config.toml
arch = "gmlp"
train_examples = 72500
image_size = 24
crop_scale_min = 1
targets = ["branching"]
num_classes = 2
layers = 12
one_sided = false
Rows from block 6 of a small image classifier, named by matrix and row number. Rows with one number belong to one neuron. Each number is 128 + 24 x the weight over its row's rms, rounded and kept within 0 to 255. All counts start at 0. Numbers have three digits each.
After each neuron's rows are labels from the 100 images, of 14976, where the neuron reaches its largest size: "peak on" is the class under the peak. Only what is clearly more common there than usual is listed. The data: drawn branching plants. In brackets: how many of the 100.
# u: gMLP up (value half) (model.blocks.6.mixer.u.weight, 512x512), inputs 470-511
# v: gMLP up (gate half) (model.blocks.6.mixer.v.weight, 512x512), inputs 470-511
# out: gMLP down (model.blocks.6.mixer.out.weight, 512x512, transposed), outputs 470-511

u.242:158134147119179165168134126096121148138163169120084115163118120128119137088134126093146118145088143156156159135141163124140146
v.242:126129150122172126135131125141117125137088105181109100131152132137121144073122166091086165109114105098171136161113135156136197
out.242:127172119141122139116141129137138108097096128138096139114100098137153124083099146128107094133129147117145129098077120105134146
peak on: wood (42)

u.509:100137137076121126146150141128139132119184115155110122109099092076159144096140086153191078125137135163143146145119173129145124
v.509:102120143110120126117115112099179089131089101153078132159097111122134127119125128117139129098115139142113138123125081133127152
out.509:131059158108143119125145130139154108155109121125142138124128134119105099159091127135099112128128109072140142141139138083067137
peak on: foliage (96)

u.166:138143124113135146135142145140143180129110128129124148143165138134124136135168131113120113174146169094136127138123143138107079
v.166:093106149136092156120113169145159114106127142159121120153085141135175143113139145145083115142130113177160128187157126118114092
out.166:116136094096175135135128098142137152156120051101119149089130146180157139162133115135120146120146111108099128137128130165137157
peak on: foliage (34)

u.187:100120123089143094093096134108117107131170150148132141102115130153115112107124151139120172112161120116164124106114145166143127
v.187:133154136120090089133073141138145145091148116082124106124111149137092091110063105149118152108145160144157149096145120138135104
out.187:099076166140118143088124133105160136134128119107131114124113104123105197160110126119130119142141141155121123128124130126121163
peak on: foliage (96)

u.40:115085127113084112149124142120134143107148070106141103137156146108117115166163128131128105117134118149134130096130172127088146
v.40:129130128117139123122134120112159091135158132105117140171154151117118178110102093116136091109175184114115097090114125111175141
out.40:120173165155124105140134118091163138117118146125131134105128117130139184095117144102124118121170110085122123123153087158119165
peak on: foliage (31)

u.401:112117092164091133160130095121127124126100129106114131142122134173121136102125099128104160137160109129082148120140167146170127
v.401:171078188110156097117146148104143126100197121107153122171125129136102115154138134109163139165111107105139134098181101124146098
out.401:120166135102151101134136144140135141181122150153173109115110112126106180127146155126180111124118082133158143124141130073114150
peak on: foliage (27)

u.47:154128095150074126132101101128098181153128138160124154144121119121100163143133136156125081129122124116194190146101105160116118
v.47:101140084126172169122123141126096125141166114129115119132065105123111108085136143097122064156114132077120146144133152135139139
out.47:130127113130150135165125146133147100132120123062142101094101120145114163142098112134076135147157101120155126134131124130112098
peak on: wood (37)

u.463:132168133157118109115145097108114154111112157114126154095166138087145110117107115116112121127147167089146132150135140108104150
v.463:131144122144103156107149082123129108118142144120127181167113134081102103141166149103068145115120121151128149138136138131101164
out.463:084093104132134161135123137112151141119132138148154116097100102163090124081119132131125083083103066116090126166140113113103073
peak on: foliage (76)

u.284:117131105103133113131104132141116150142112115117131160156119105096128117109121108106140158158146110140109106146079124161137121
v.284:112147120135117144121086113122146118119141088145141154128114150133152114145141133134137119127136126117125131138115172129145182
out.284:173169122115131104160137148122125111119140132102109126085107128117127137104130130133104127134126122105130141113145165095140146
peak on: wood (25)

u.266:122115178118125130153109135115116119109119149132084111153109126101139160117125116152128124126129151137104107132137123139107107
v.266:157152146179106131150125211144129110152058128146136124125093084171131162128121127132121101116112124106141088154142135129130092
out.266:101098123086140164112139133160158144101121164156148144111104135121107172162107117116147157155107064115130131133134141143137122
peak on: foliage (74)

u.205:125145127162099168126090141133143138101073114153144118133104141176121139138107151142122152120117164141075101183119073097128116
v.205:142102154124098122126151152151162127181118146127119142102123098108106137152147137113115123130122104122111128131159110124097129
out.205:100136111088128137146163130115162083121131141113084152092099132095116147107166147124188051114101145104094157153110126102125143
peak on: foliage (84)

u.152:104173135107095128148155118132133126126149106094105159160071132094113131161115122129126157158110112099134147122090137144131117
v.152:138131116129161116106151092197119144134123090172145135113097133117122161163127137106121129157108112188081115140174133113106157
out.152:139113137102089146151131155148156176157108096143148081124140114142125140129128132143104140111113128119107143049110078170094163
peak on: wood (53)

u.387:100163131115104131147130125154100092114136137142118148154119133148097128086134104133153115131125101172118103119116145088111133
v.387:129112108146098094144135194124155141121097185105105122130148085118128109144137100090151127135162126144116124112103168132108117
out.387:116074123128106164120139143107095120123095121157119151076086132167120123146109107156144129097109111127125144132130148147079115
peak on: foliage (40)

u.186:126139098155131108133086146119083158144109110120068104114110116099118133104121129121123114147106086129111128099148166104134163
v.186:101194156123159180141092166122128114142123142137154162112098132118167091144144108114127098109143127150113094124094123146135184
out.186:098189126129131094146129152118151105101083140126104112160108164112117108129082084141163143137155129109094123078128171150123160
peak on: foliage (39)

u.112:112151159143066083113136187114106149145102123160118116131145128114143096121102069120129141107136153148109095136142137118173121
v.112:098121130117147081122132108131157118154101122127091118120153129143125179142114179086151136107136154138131108113128117100138127
out.112:131132150093121164171137091127119121116123114157105136085152140160097115141165139090150130136118151157110119126125144124100129
peak on: foliage (46)

u.88:136118124089111167135131140109128170087117134110160148099155150124133098132145109126136133124136112157160147147109122177113125
v.88:150125142106153124140132133125180113121127140105145145101127149144131162107108116135157132154116070113172140164114135106085120
out.88:072171108126105091135132121139140143142136076122131111151130142135121108094097135093126103124119169123086132129121113163100154
peak on: foliage (87)

u.279:123188147139147136170135105159099145124112126159130095106127117100159135117163093130121109147109164179138139154114111131128141
v.279:097112143097082141152160174144095136111139097139145137136107156142122090155129149150160131103098116122140135132138079114122095
out.279:167132122095157110114104110121149135142195108075143126098150125124091140146125125112128119100154128131117138143132123154107101
peak on: wood (27)

u.214:123108145129093108119108109087119117122142104119171133117101094128117122182153103113115119106131120128122132101115145136134153
v.214:159120134130077088122107164097108150082136131156142128143125145173082124132137159146103151134076151121116146138139111110115084
out.214:159071107120183091138129151136121122135091081112130114110115117078159137080172182076165106111159137145119121171149117106114141
peak on: wood (46)

u.119:156148140140125142152126150116112117123094125091159121119124161147146116146161133111150097116139120125130172155173142142121138
v.119:098176125140129131091152099157170096096133126146098138164116129194080098108111155109173099078139134139122088181139128103108040
out.119:117155137147123130137109160112132138112126185117122141135063119113141081142132168132121110115115088137112152117121114121118123
peak on: foliage (29)

u.25:114124059155096138118131101173120152156136121136093143106103108139122126132128078152117120126149120119165120081116141124135148
v.25:105101128129180137127123145129133109140125162133162128128121139160076125105125127119148102123172141117130104151096132117111182
out.25:137112098132092142139158115141126097133104118137170141106078117126148108127162112139144159137136150131143168090130136101108114
peak on: wood (31)

u.274:090130106131144129122117149133119159106119188139126135134137160188134145102150126110096131152118166140144162109177115114135138
v.274:114114139098150140139147120105135136087149164150178143165079127140110127173143123133136103150155096110109106150120121119100167
out.274:129121107150167167122105109160098159156117143145083101121144135140086122130116176117067151117133115132138133151117093120126163
peak on: foliage (26)

u.125:141091140165145194114125126149110101162150144146123096148102134099092096125153111085082122163090133103119125127138088146125166
v.125:123138118124131134155133132152131120145103121114123149142103142148100119138120106145149135139138136123147150154145145133133137
out.125:108119096114089074110143128145145133069140119107144154138152095167130141112139126174119116131150126137109129123151116116161127
peak on: wood (31)

u.489:114113115157118104130135090101085151107121122151121111118169108135118147120196139141119137111162121105137162120176090147102125
v.489:147084133095108094077145151094110146158143130116127123132178138135179151108145148111119106138169124125111117132103145169153122
out.489:122125169110118131101108127122103142091123144144083120137116133076096110099098094141078083157156152098112105183088098119134118
peak on: wood (41)

u.459:112153137166109103157140130131113142137142133114143150111138088152140172149171160118111122105086152126147109155100101135121088
v.459:147145158117133145129127144110114124094124160130127136129110139111102093136122137141087147122089176148137115148107124085123130
out.459:136130110106163132111154111158096088079135106098115127141160109136139123140127178103112160108125197141086145165107133139122110
peak on: foliage (35)

u.227:141161153105121124143093140128120106121093123121125162138112114120099154117135146086113113140109135178115075127145155150120150
v.227:105109110117129108115138145110122107134146156140122145123076134110113128091148154101102129125121108092128116143140169145113142
out.227:130068155135136089118120105166151118132134110154112101116121163183128080089161129115077098149162121127095146123133158149126137
peak on: foliage (54)

u.467:123117157127144119135133119094135117121135149111125108155144149138135136142124111137110137144141154072144132125141197136090132
v.467:152125130114102138120101117113104134148111110133119129202148124079078086151105139141085155137143154115140156103138101167122130
out.467:127161121123106159130166153143094155129140109095129112103124082140102081120140127138148095166071101140156118107126108119145116
peak on: wood (36)

u.78:135104133129093132123105138124127106090085127147127118145081083141171158145156080125115101139118136145151097106141160097110160
v.78:216152137139164179097101172080145106141139155153100154168103109156138137135159122129124159093107130170120115107111172065136122
out.78:113098134117116157126112176126151098131141113134137100194194123178102066152108159149113137098141169111149168118180118137154148
peak on: wood (39)

u.84:151135105122134088130086160133156169127158156143122096133120091145117158127143126149116111144151144147128097131145126178128083
v.84:138079129081133121106121132132108099138109102151088126117150121154090147094115110098111116127114131152118149108099087148098174
out.84:134182083133115140117118070102111144126167157151131148143075080126123181104142142129093131173096125151126135157178136121068086
peak on: wood (37)

u.146:130136126109090140114108137141152110106176134133108124126116082108119155138145109132120076148111127126137144135141179121140147
v.146:103122108122089145121144127117124139124153121131162114125138140138160151142110141158143139094150134127105126098132095101109180
out.146:137118108132130135145131136100137119127103129129141136124187092113113158123117140118208098132130140159132133112169095147136142
peak on: foliage (61)

u.263:134086143129112117108125146125157110130145145165098134096114142144148123109097133149083144106165121128192133145136115137078115
v.263:150143150103146082099158138125103103127115086150124101141100132151126186122147119107129114089142147139126096131142130143092158
out.263:103113144121142149143179159122118130129146111111139083133092138157161110115112148183103105122148109100182128140113139129101144
peak on: wood (54); foliage (26)

u.197:150085116076141110116153135132123160175124113158103122119150097151120139140115126160095148127124101138159142119122128136134122
v.197:160089165089064126130152145117176127125103172145133091115141123127120141087123181156125118090137120133127127123149107141157091
out.197:147147120162184133171136146137125158123135121130125117133098150123164111106124071097118140130138098131113112117105118104120129
peak on: wood (51)

u.259:140144141145145182101133084134158129100153114159117113106101122103119130128131170101129124173146152065132139121134138118127140
v.259:146133162111153071136132154162125144147149138160144126117162136151128130146123138121041144103148081113162171079136166099161148
out.259:092136155142099101146124123102125127121122118173121126091097120151138162114151117100080141194130139112161100118134140099118092
peak on: wood (41); foliage (33)

u.102:152139102138085148142126135137109167105077051144113151107098048115157102160166114084087104110136138128161135162173190156133124
v.102:157097096123138130123126144113151117161063123127121134125139102153079121148132127149121147118097108130111129141119110116091124
out.102:168173122098119117100110154126140115119135168083101141144121147155120151146134155161135131123149135118105128126149129114108088
peak on: wood (93)

u.147:102166117112075084121131181088136130148123132176144142121124151140144114120114130157120128102154145107137123095207107145116115
v.147:137186152148150128109166127135130155114087119144087139100089120148168104103159130126138135134137146167104131137149110127127103
out.147:122110110115149173110088121099099146085118150128105138171119132161167107109085152072118135147134112151104141121119120134142103
peak on: foliage (63)

u.206:129130160106148083117128161168120116143134112144165102143112152157158103111108098113118139094154120099117101067106099154158159
v.206:103145133152156097124138108113114131116090119136141084137115172131095090140153117082127114100133112053152120118154172113130109
out.206:142137089141129153109155112163126129135145115099103176156152133128155112121105133166115141164115141106116149126185119123135109
peak on: wood (32)

u.182:098144135082115106128121107152108082125146122100181094155094166130165143097101115134139108135138138084085142146134095099151165
v.182:142137122140118155126123102099134087113138170171156126120080104126127117111128139158159132123119117105137132117105123148130126
out.182:174106079158105128137104112112138163147092152149111091127143129139115136150136137147134131139133133144130150158131141134118122
peak on: foliage (93)

u.510:119106132134129136129100111125121127104185174181168146152133115150155150106087128099123081145115137141110101126101070094156164
v.510:084087144104145113162142126143095148135140128094153118133113125087108120128158119126149115131109113135118145135121155139119135
out.510:123119123136118148148150175179145145130116164088131116162155095166142139104149067114075108130141133110098090122128149111101169
peak on: wood (43)

u.23:112155131105121119125138193127152148092084122116167123150114125139127118121141148111128111133119145127107113134112119103127123
v.23:118147089130180131099129111106164138131127144101152144126162162166093142109098105148176116118143124141136134140130105121104144
out.23:129136176161110100109129108154141116117171172119103162111123112143118095166141089152132141118136129129127141111126156185179145
peak on: foliage (57)

u.312:060169113141084129132126122123121109107100100100124117147131125101149166112128096132119129132135108091165170179139132114118157
v.312:134161145171163102121140113084129144128118151160119113139114082147146121156113177131143100134151105125114108103132106115090134
out.312:190195139154138132111125139108099130104150116138123075094102163105141099148136167168111128120112164115159118124145127157154146
peak on: foliage (46)

u.506:139099115101150146108151168150124129125129146148152142133121125118088163176137103134087119126128117135120125139106137121153128
v.506:113141120151173149123179149120140121142120150124102119107133089197125126125153124136112139112147141155134143135097116091108115
out.506:113161143113147103134109124108127106158115112071134095144128135120121118125117158118117132150150115138096124129141131113100123
peak on: wood (56)

u.220:109115165117084143112106105120115118159120149089082136172124119111123114155081134111104140147158086155130137140122104129117143
v.220:146129108100115102124142120157155122157125136104155116136146125140144068148111118122090135123168127117144150106097114140134098
out.220:128160092124120097120139157111112147128074067071157155104152142126154138131121143138194147090164133158134106129066132156108099
peak on: wood (33)

u.440:104156124122132102161121112115139150159162134136103118140102138136132157123118143129105142125109110155169130120129110157133157
v.440:128153123122150104156149087100128126118120124159100071136134131111153133123097087123107128136088114170121140127113136191069082
out.440:102161123110125131126122183141124086108116110123105170141110130125111118091137132162173106117140130123118097135099135134173145
peak on: foliage (38)

u.487:120160148136169113118161124114089113115130110107152119122123145114111140135126156107124136167146113145109101137147121083128106
v.487:142120147110123131147104093121181128166102130116082109137135106144117107145110159145141126151144157140106135162154052118104125
out.487:160146111126157166141140151137112149131140100150066094121051172156132140117121145138140104117149142090163103085145138139131125
peak on: foliage (31)

u.359:117131121123135158109107092139131109121095117111121134115141127154127127132160138126079134136128154128128109150122109160122071
v.359:104122161087139067130133140166107102157153138140137094165119163141161106109152133148144105147105144103184135093152132130112148
out.359:167168133131096064171112148147120128095105140210133102105134163135207144144098118109118115063112092099139108113118120132128187
peak on: foliage (26)

u.26:132092116116092147110112174165149137149111106124148141109109090126152164160106122120132140107096146169104149090098095106149098
v.26:141067137131152124134086114120124120109138148083134114096124136116126125128156112107106138120162116139090079141124133140128142
out.26:143132153108148158140096119085124093108144156150125137116109137116095143143097121133084123117203139162143071142133137126115139
peak on: foliage (50)

u.408:137146170097142157132139098110097118140137113155174120121066100146121130109133102170126129103155112121129114137137185142144102
v.408:093115129103128097117102091083099114151150097125114125111136103161113103132140122136140152127136096156103140140165196117101107
out.408:134145122161090097102137128134129130123093117079128151108142132169141118154122165091161101111144138163138136196114142118165131
peak on: foliage (42)

u.42:130122081104112120137130113149153136145154055093100130159154092133168102165137094119064108096143108183125139122122156133161118
v.42:146119123111129195130168125102160132115139125140128160163092104080150140150124153158133144112116107146126137166086092100108159
out.42:115115105152095133111120166129135146065131148118027096122149112128158110105118105141139154132105144122156112114140121144133149
peak on: wood (60)

u.19:133087133141098093100132146084136149171132100161141129139088103117103143124148137131125138122159133141114137133097140168108100
v.19:111175136086112121144128162149123127143163142175127120160128103168116136155166164102113156130126097170151139102163163179151134
out.19:123139120122144089116112119137126171098116130103100089121113108108142186118115121160124120081154109115118139179123116166088119
peak on: wood (63)

u.243:126153100105144113091129120122105135164109116116090115141146133142134154133128116183084145150143115104138127114119096162129135
v.243:114061119111152122116097142119099177121128113094127154148072090110155094121133162113192094130150119137117097166140126146117129
out.243:139104122166107153135134156140145131111121154103135130167132126118162119125103106135147156106120081138113108122154127132129140
peak on: wood (31)

u.419:130074109118152114131131145146149141146155148077116122109113144107099132115107146112099120143137097090128085095141172139105114
v.419:114130128098119075133116143129126141122101146109141154120121133086115153146090167145100140134106115121095136154146119090166128
out.419:137155124125117140143124132122111145092096157136144138076128118138104128115125125104111125106156139125110157127072117101144051
peak on: wood (34)

u.203:133081127108115111161134104142150141073143104132146127121143118150118153121115105117139125123162150120117094110169125124174120
v.203:100107131134152120105104124119094158099129161121114131132130108143192123166122083153156092143131143126084110140183189138116139
out.203:161129149126159143140144116157110097115151169144106136173100144131129097188147115131169097121123124139122116163123113115114132
peak on: foliage (37)

u.20:152099145166093179134117104150136113110141148137106138138083107137152136165152153123135131094132106173145116140163123150123130
v.20:137132104100130177140084113125149135111169099116104120148100157168124124118089124136103148099144160117091128130128135154153126
out.20:121108114098164153127133144134122144119179102123120119110135115122087150138138119134079123174157087139146119091120088129104130
peak on: foliage (40)

u.508:106125132126176111148125123140107095137089136158109137136147116095150099142153121119122117114117108179113149097104101160170140
v.508:182131127165113109155162118158160160150177131089161154081098163180115144153127153097120155114091175131124104113126129130106134
out.508:113141116144123130113092131119170135161115135084118145105136085130126137117139149097160119127130093126073128112089164135123109
peak on: wood (29)

u.354:174132077154141111110151187077101142101116135126103125135115133122154132079146129155118092112138159154125107164152133129146106
v.354:121143125144124127097079134162139150134116074118149151130058135136110137143158147152155119136136130104100163167147136136086128
out.354:096194115143167092182131122123151115138170136093074109131096110103148094185144091105137142112148127162122146093152113126099139
peak on: foliage (31)

u.362:189082174114147141110137155114106111101116147136159153118123126112133099115156112161130145142123137116136152113090158151114137
v.362:098192153120190153129113136129125126140139117131133138171123128100135159123095135104177128162106132123129119136158154127115129
out.362:102174120152141149142167147128140116123131098124138121166144099139109163121135144140125116174129130131100114140122130162143134
peak on: wood (49)

u.251:142137107135132137123129088112120079177104105126131152113119186119111135144137151114114094141112111102155115143155147159133153
v.251:133145102127167140133069129116159141151100114105141105159126143153039106125136102072119137123174141126115135127150130129164136
out.251:139072090103158156153122116083127148085154156142124130143114133133098130123148108170148155108113117152164126168138108122165149
peak on: foliage (67); wood (25)

u.108:113110113120123190119144098104142129121104133122109085154191109121139162127175129114099164102132149168088143145127128116160147
v.108:130138140156140124136072131126160140119136166140111106150125137124111123138117174128116136138143151109119112111102107124105088
out.108:142150147126097135131106109152128083107164146137131139169132094118094123133133119105167102124138086123091176097187147074084138
peak on: foliage (33)

u.82:093156142143158129128117119131152110139130108134124120154166095118161090125099101119125119114120159127119141100154134121123135
v.82:155132115112089091170114139130138128140086151151130142161113175111057122118172129132138120116134134141124119120158099091099146
out.82:150093074111172095118145145068114147149141183160108095118130185112159134173146169102139146139112151157128117134160126177111124
peak on: wood (73)

u.247:136107175095166109115184111107160097091105150123088121113169134107186133084158122114139137157132168118142119146154084120140125
v.247:116095113106169137123102169157111152150134098087153098137079126115096111182153164112166152155142112121097125153112139116144136
out.247:094144118131124142131116104145096118131121182179129127111098151132118129143123133121148119129146093113134144095134129151084107
peak on: foliage (53)

u.52:134145113149130126104119149106127108148078146132120121114143116113138131118157098141115154131121101154154112152117107140113096
v.52:135116194156115119136119133097154157100123088104145146135176104141119115130150168113138150134166121137088110137155150130119135
out.52:160138122112150098121143184142100135099165148176133129131097116111141142124131123151094113090149109120127142095125122122101093
peak on: wood (28)

u.54:114121145108135119164139124104146126158102106114111123121152125181186133133132131127118155107137120151128173158107158095137134
v.54:115090146134159138140117112109163125138135140131097126126109108128095095126122110131071090130146116125159138133149083130127111
out.54:125143112131117168108105127146110181126138109100099129170126147096108099123127118137093144102125145091073102162142114119156150
peak on: foliage (30)

u.111:144101144099153119103151162154120140137118115126139121138166117145147129119149174072122142115112117116134143149137149140124137
v.111:136157110132121144141151107136154127167136161130118141138110132156088122155120149139080152084121125178144117140091125129113094
out.111:127099151112121096111147156142118172152128127151125128124137148111131164075176129134154131136125110092128120098147133150134111
peak on: wood (90)

u.392:111148142139114107120142141138162140154121109116136150125132173102127123138139064119128111111154154136101104142139110144137144
v.392:157143148166091098119170169115076133106114160134085130128119110110125122136111172112104146163111175093126111155165150125142147
out.392:153091114130139117112174144119138152096096159157093105133100143077097092146114171073102133120151102121149186147127122150123105
peak on: foliage (90)

u.148:115106157123146126105118121160118115113083073115134129123096114126108123123151132112176124139155122137108153127097130108162114
v.148:144098136134192137124114110121090174130126137157152114148126146116130132151101155123119091194106118169136100096168133093092139
out.148:158070125121105124156142114112142130143134111104094082129112147132134157151144098156129143142133120124122132129172110123134145
peak on: foliage (83)

u.180:129120153123165122148163184114112111147093097137130110130118161119162126169086131153113129153144171079139126102113131120119163
v.180:157082130068153130115130164131121115077119096174115100172125096144144108129161113092134113139127127128166086148136150143171130
out.180:098139092120132115105095136160150076145113170143104112129142133124092160154150138104148138105193166156099143125127135085148079
peak on: foliage (95)

u.33:092107122141133080106088121117106123149119157103131104132104178110141120103093142121146117076138118097167136123130116139118150
v.33:155154136120096147137130136152114125146138129094146139141147155097152118118141148150148138141118160151141158120123150159176102
out.33:163174152170169082152133151152125105100119128108150122154105148161117081148107089121130136140128158132096107119112167119144130
peak on: foliage (33)

u.194:137113110097170101124164133143148141146138122127120146123114131108112110134137109122137146157116139147137154113112151133136093
v.194:166061130111129127133133205101148138119158130150127130131097130129128116117147123097123117115107105131111112118128139093133115
out.194:133102101093140135144130104145085110132088112150121098121104166124174137133138125136096127134145114133126127179092106103122120
peak on: wood (62)

u.225:141074131159131162152104171172131108132104152127128131129118094128088110083091109138132133134132102123115106129102147164067152
v.225:137132140119163112109147094176151055134103091105140111115089136129092127152123134114129136147099125144151098109132155120108127
out.225:121138159138102099125130141144139186120146137131131165117130122145217129187143126168148136150137178133127114167130101145157098
peak on: foliage (45)

u.8:151143119131122089140154131128113111137117092099165087129100143103120144133157112117142122121127104131111143168145120113097127
v.8:140121122125153139141149138128135137158163107094125109128156088128081147133123100088150109118112132102124144115110166123136130
out.8:113120106114080141113115134174149090144169139123132110142126093078147138181137135118117117116124140159139109113059154117138077
peak on: foliage (77)

u.172:121109138120165094099151125158164150109122143136107121149115160152168136152131145118140151157123168133117118148144212133176107
v.172:133138125116074115153130116178134121152154127174093100113174141167113114117119164122116158115149095087162160136152085129151143
out.172:133145089142114117127132138119104141159111129134121141132119144139159121112140095119116109128085102131142149110136166118126114
peak on: wood (32)

u.407:104133098140127091109097097141161128129154134077115153147158125132139100119110124141101129124143115112130097111154135135176125
v.407:128132144166094154125134150149122111088108124146118160115167133130084122067163130137136152116144145143134105148114139139107094
out.407:184101098126117121117121117143099137089174091107145112156140122116166060134156175119122136096127105105147149090097142142129159
peak on: wood (30)

u.248:145121108143087121102123153165145115158154130111139115096090150165100139154126137128118123108109136107122131136102101135164108
v.248:162157097120102133129110149102160135119126102083141131129139131114135160176122115150162101135151105145100095143108111154133100
out.248:178100160124167179147137074156111083135122123135153091127119135146110129114125108133124123130153137145126111094095137121092138
peak on: wood (63); foliage (30)

u.410:124132140118109197109146136137122097147083145129121147123116142103170126127130099133147127139117087100152099089143136158124112
v.410:129126119156151081130131130118146126157154076093148098116094120076151171126102115109112168097153104148122118113122152099102103
out.410:137090131158139126144083116131114103174156165106126139135134130079097101176152180118165135128120157104143133129090110104132117
peak on: foliage (81)